config.yaml
arch: "conformer"
dataset: "single English command words and digits, spoken by a formant synthesiser in many voices"
activation: "gelu"
mlp_ratio: 3
head_dim: 32
qk_norm: true
moe: "top_k"
layers: 12
kernel_size: 31
eps: 1e-10
epochs: 26.2
weight_decay: 0.3
Rows from block 5, named by matrix and row number. Rows with one number belong to one attention dimension. Each number is 128 + 24 x the weight over its row's rms, rounded and kept within 0 to 255. All counts start at 0. Numbers have three digits each. After the name is the row's rms in percent of the matrix's.
# v: attention value (model.blocks.5.attn.v.weight, 256x256), inputs 0-127
# proj: attention output (model.blocks.5.attn.proj.weight, 256x256, transposed), outputs 0-127
v.12 100:124138108133129153130115139057117125094149155090121119138127126137093131133137154136086138132124114089111137128104127126108138149116132099183153124118135138147173132121159094132073129087111114165082111144079132142143155133097124150106112134099156101108097140119098137122128156088150159164116154157133114072131115134147102104102122140120089144160111158133145141122175137151118129138131
proj.12 085:113110107130128144148158131102144139121143098142104135096104166094140174087144129132155112170102140116204121144103107138149122080136148140161150109184088171144118115100064127129136128141115122121138124114119115078146083134127131127129109106160133099172148101118111119129141093141128140092193112182077119127099116173105144160122128121136123136121167147117128164158139153112086154085146
v.13 094:126140158125112124110133132078114114112113157134142145116171146105078130105157138122078103133135109120112112102128076162150126153119111106115118145094140149116141111114128113146098183103147140165113142113107119129145168121151127177076143120110205113107089150107099126116104155107114123143120179121178108154148145153158119121110114109119120142167127116147145169116092096138083106190127
proj.13 098:114095101152160136142146132171150131124158124135105155125111137096170160135147126141164104129154139121159111146089146151116104092131119113161136156168111160150112124122100158129180124167135117139129133115159135079141072134145145088164126112146142122153168077125146135138134136121130133132159149187118124115123156163112149120136160120154122179146136157084140123167116181141143178079135
v.14 110:151141098138082095078129132062102108110123151129133136120150162124076147150117115096101112161130138094122111112121121139089128120128120161141135101106130163108150122100208125156111147118101091159133128077081130102118144117165124158107129129126157088125097095117129137126126111106127150152116154158152143142151128138161121112115140148132119182142098128135137127112144138154142120122137
proj.14 089:121122076146137138122131130133150134139129121093111101164114114141140153117118116131131105197123144116172133126094120130123120096148168170169114116178109184140168134099092134110106127097131118154128107099130093092148107165108127138073090111150140105141136105133120132108142144096174112087150127175047123130091176162120123134137155133157136142136179176139146166150132140090082153099135
v.15 100:116118130154083108119143135103103119127112181124136159159139115110104145174127126115121052136145122109086106102130096178102139119145112127148089098128115165122139120087161103164097153114109107160141136120096133122156135161145103171093093122100172076113093113098098130113113141080084124122102158123165111126165150133133155130142137136111138135151100145153153132106120120141138102120151
proj.15 096:119093138138134137131145131141139131128156108120100100117124127119164157118146116111134120179139134164179127120083162135159119077141136151160180123186124175140129140136114214117145122140153125141133124128176110083141072117092134082140112111162138135188162092126176142151120124168147112140179121178095110114115162164121136115121106122159137158134154175068130173155127160105145163096127
v.16 117:127141150099170152128126146145157117155104060133140089098134146155194079121119120135139151097132131168161147159139134136143111104148112120102143145155143095137090147177110136096183101109169174125144134153142111141104115110136140064138160161142108165132157150118156133139148150180139076121133088112115127134144126108128151145131128141126139127109151097095102136104112134110144149106116
proj.16 094:127120178131132134115127109126105130117154139144152179130144102155131116102102125110133144079113132116101109130150149132150162166131162105089132182073133135109149126156158091091132137144172148139130148158126149157089158129127110137129141104088106184090093159099150121114127135100093141152140180101158131139130124076161153127130111108125143119120104142149121064085121079129136109168102
v.17 100:123115150113105131108130141113120121094126158159130134082146167142110132113137136083122099165158121134156113095099148155137115140125111163113175123131111117123122114127161147146069150067114133101116145127115119112139161117150111154050144097134179046098124128105104126143129084103119136081127142127136135118146120142097118115115129127122167156165124161118163164124135110133122118116139
proj.17 092:110092116155149142115124129143117149123116159132121159152128142073083154159159125112152100143157133081141117125131121138135134139140158110121129125117080156129116119120111104133211126185143119148136123103135137129151145172117116151143132116104144187168103128121087136111125137131125152142129143142132107146168148149113151080140167121096114118169134176145121084150146148137083124121131
v.18 107:141127109172119123128130104142101162115122170112117140145094109122137162124105136094142088135130107107100110120104166151114165164110134132144033117095113161151127136093081083110076151182091107139134125154141165144148117158079151170150107118121117125120143123160066117142117142088076153144122162113154145164135110155100136101124127118138101137106115133179152152140132162118108094152152
proj.18 102:143145178118096110136117134108152096127171093126127100133131087137136108174143131146108150150181115133134146117122100105176122121129093137159140117131140083132141134141161142130119116112085113111112120131139127146138156120142144121140116150132133132161129145162132131177112135176126118137116094084135145110114152089125067183121086135100153152128157084083121157150129116149126121146087
v.19 090:111118132061135122150135139181150110161110096148139125090131108134157124105120127154173123105151130170145124149151152110149105109130159108102132119155143131118104140148074130088147145147151169130152150159170123154106128123119125119170125105143091155146165139169121130119164121157136106124128119107090160173084153126119177120119123105162151100093162101120114122118109120118147119149116
proj.19 090:146116156110097113122120108143122121117129136109136121165133103141103137181135142104123136061148117109063131109145141130120155166118070104064140135070140097105104120143195107135143132116109142107134143129155145172093151131116117124162165138093119178144135154132129123150079130151129142171100132091191134139167141093135095081123120133101133096117078107133128093109115114178157108159116
v.20 098:098155148106118171154139136095098154134152101155128137121133190140100129108109146115088144090138109136137154087151141150116133173137152163087131146151167133143101152135094149111079169105104147101146124115067171146145132117121156132127145159142139139111119162124141127096131098144109113105121159120114124128112106174113130072107102134164161130096137093086153085107103129144145130099103
proj.20 102:120094135116105128121082129111112137114092108092107103156108111111157162181153119141153089090167131106137119117097110157150150133136140111153127139128127136161137118128150134113144136142118134169135131100126093126128122175156107102135135106123132139125113121123114128181085165081124132165127105144131128130134161121119156141139077124114128149138130113090127144101157163112121130128156
v.21 081:119128099142132133121122110206092158160152122089113080162086088142139117154086134140129121100113130099142143177145153096108138120118148110117126108119125101166107137157112149092155102145145115102133123109148154138106093148081162094137144150138070134118148133164135136131092115158166127185133127130095108102078089107123097137111109144139122103097096129083113150168152108125124139166131
proj.21 089:140151137109134117119145125121156127121127094145144103137139118170133096099102126140105156172137120166141139129141115093131135152125136108113151125113158066122115118118141123120137127074131127111125131161072130158134180128136127128104100148142106150107108163130140121130133125155117128111126112065101126147136098080154119135127076128110164145102148087120126145115115113121141092153099
v.22 101:130112151127154110129097143143126081145126138116146152111166158102141135128170107122148161103116158152161129161097127166105109130135083113145157176136120137093140131104156146114154118147184138135102136146070133129125121108167051145137140138139112121114148134148139155149145145134094123112101151121152111135158135186119191128131125142111158137101160094155124101112111136136154116107142
proj.22 099:129098141085077132105129103102134132137194131120141182121136079138097161121123130098132103105090131124140120131125141129091137133128136160135116113104098157125125131150139144126102131152087130123128136118159138131109126104107131154110087121120117169170116132095115124096123134138161124079135146117149133142131114119121109157115183110137051120109131196151101133138142120145104120123098